config.toml
arch = "nf_resnet"
train_examples = 197500
image_size = 32
crop_scale_min = 1
activation = "relu"
drop_path = 0.05
depths = [4, 7, 7]
stem = "single"
avg_pool_shortcut = false
widths = [96, 160, 288]
residual_scale = 0.3
residual_init = "scaled_by_depth"
optimizer = "adamw"
beta1 = 0.9
warmup_steps = 710
Rows from block 5 of a small multi-label image tagger, named by matrix and row number. Rows with one number belong to one channel. Each number is 128 + 32 x the weight over its row's rms, rounded and kept within 0 to 255. All counts start at 0. Numbers have three digits each.
After each channel's rows are labels from the 100 images, of 14976, where the channel reaches its highest value: "patch colour" is the nearest of a few named colours to the mean colour under the peak; "lies over" is the class under the peak. Only what is clearly more common there than usual is listed. The data: pixel-art sprites of 400 made-up characters on tiled backdrops. In brackets: how many of the 100, against the usual share in percent.
# convs0: first 3x3 conv (model.blocks.5.convs.0.weight, 160x160x3x3, standardized in use, each kernel summed), inputs 0-53
# convs1: second 3x3 conv (model.blocks.5.convs.1.weight, 160x160x3x3, standardized in use, transposed, each kernel summed), outputs 0-53

convs0.135:134127141126139115123121132149161100056151149131107109127148078141117118122153095132093074169113121127172112036120143142132153119162173121156150132124124109110130
convs1.135:142151128112182137130118143151139134128124099165153148116141117146175134194143107176136149166163151100107159165150107160152146192096102204162063145176140148144173
patch colour: red (44 vs 1.2); pink (38 vs 18)
lies over: sprite (44 vs 16.1)

convs0.155:131145174118128147135126162147129154170168188118144168147153118146143133120150135128134112095139194103161118146138167137127168129161179127172192170115126136145115
convs1.155:146154166159145192131151213167177140150146156120144159190168145162139195189129138142169182135144166127160128161162110160139121152138176118183149165180157171131147
patch colour: brown (77 vs 18.8)
lies over: sprite (66 vs 16.1)

convs0.81:089118110103123101116077118114107118130104120068048108076111119100057123096109042116046087126109114097102123118076087101051110089114112137114107098126134088070122
convs1.81:144117109110098095085163086113106094019130151141173137111105098098141101148109169119140138002133142145122106094160120113176139135130103085093093126113073150204104
patch colour: red (82 vs 1.2)
lies over: sprite (100 vs 16.1)

convs0.14:143153161079175184169144150180175144044142156093123159125145094147166176147147131092137135105177168135187194122118104138121098155143154090154144151174135101128187
convs1.14:126143130132141154165137181133076129097175132135148210169202112142111154100108152144150133145103081107145119146151102136112138136178109152140135122124179137130136
patch colour: cyan (88 vs 1.8)
lies over: sprite (99 vs 16.1)

convs0.15:120143177122131145129125145158127173157171167153134160128155119145131132127167113129128098109142185095188115153142154139120176119179177115201180158133128140147138
convs1.15:160149179148155167128157183169169126151150147131130183182165142163151182187134149162164194137145169118163122156153138157148145152149154124187173159168167182133146
patch colour: brown (90 vs 18.8)
lies over: sprite (85 vs 16.1)

convs0.19:115139176103146183103163181147165140152170169128125177164141148159168156168094119152124152136205161158140169115130085182147162105160190131162107193135137148117136
convs1.19:153150141145119174178103134119129171130139080143173148131174099164146166158151151142139145148102136111142148150127173110142094155179155143162152130152193120136147
patch colour: cyan (38 vs 1.8)
lies over: sprite (51 vs 16.1)

convs0.146:152134172132130195133146149174147143148162185144126186140176101139152154185151110167136114143147168093141142121107129143147162126187186150150171164157120131121158
convs1.146:143157173172150157133130165135169142152154132098106148167167158161146157165145149156173153149147160118179122162141134135147127152151186137222139169145160148121141
patch colour: brown (69 vs 18.8)
lies over: sprite (58 vs 16.1)

convs0.38:110140133079106095122110134115079099139103111097049113081146122115058132087150044164042108127089131124077129108094076118045137102136130171129093145121142127043150
convs1.38:162153188109043072106156094100089135113092154143201096104094086111136124157165179117197092103168173114130148135135171095177156060095123123147145144043120164202126
patch colour: white (72 vs 5.2)
lies over: sprite (38 vs 16.1)

convs0.64:136151192099160163121148180145151147141160168138133163150182110157136150141156114170127135142156145094141180117145129173121147140172180156151137170136158150134147
convs1.64:155154160151156203137135178162198149148150144120142161186159159151161201195141138144149180142150187115164132167157122169130117142147166121159152170168145150131143
patch colour: red (53 vs 1.2)
lies over: sprite (54 vs 16.1)

convs0.101:071141150076165092124079134091149090115135108082061167126127115170036128084067093150066125076092133055145098143073096130093146124121138130142117152137125105119139
convs1.101:128119135085074162118152129120116105134109155107201067141097103131191150148174196085174116119132086138071128161148092111158127108118184149116146154089147151153071
patch colour: white (59 vs 5.2)
lies over: sprite (61 vs 16.1)

convs0.1:173155160117152162155165138179195134112152180112146189151168114168178156136155133099148146131174142118154167146156167148119158150168162128156140157160163148156165
convs1.1:146146146154170193167115158141092128132154129173112150156208105150100133122119131149165172143103141116191123181143115170135161106172160124147146138106163143125147
patch colour: cyan (45 vs 1.8)
lies over: sprite (71 vs 16.1)

convs0.92:139142151134132134153123151204105109123158192115109137133188034149152132161169087134098087139134139095116128083101118118102161148164191180156048143157161103087153
convs1.92:114153140153168170122132144088145178113154146129155165175158167145195127163110154149153159138161149070178079177191075143134129134101116079168152126111105162137138
patch colour: red (36 vs 1.2)
lies over: sprite (53 vs 16.1)

convs0.113:141155178075134138119134144147154167147178175137113166108149135175147142144155108143113121110182160091154123122108131153116143105152168125216182144131120115140139
convs1.113:154150149156163185127150193136182141140150125134140170177184153153147184187137149155172166134151153106169126162147130160140143137152165137173154164171151159136146
patch colour: brown (86 vs 18.8)
lies over: sprite (73 vs 16.1)

convs0.153:121120131086115110111084138125130133113137123110124130065173034123177177103163103101092087160128123100178125066144178121078117080148141212153156132109216070103094
convs1.153:145124106148168158165173112135197136140094120117114118182063141080169144163120160116136181108143120129084173168112135211142145164069099155100089203121105146130176
patch colour: red (97 vs 1.2)
lies over: sprite (97 vs 16.1)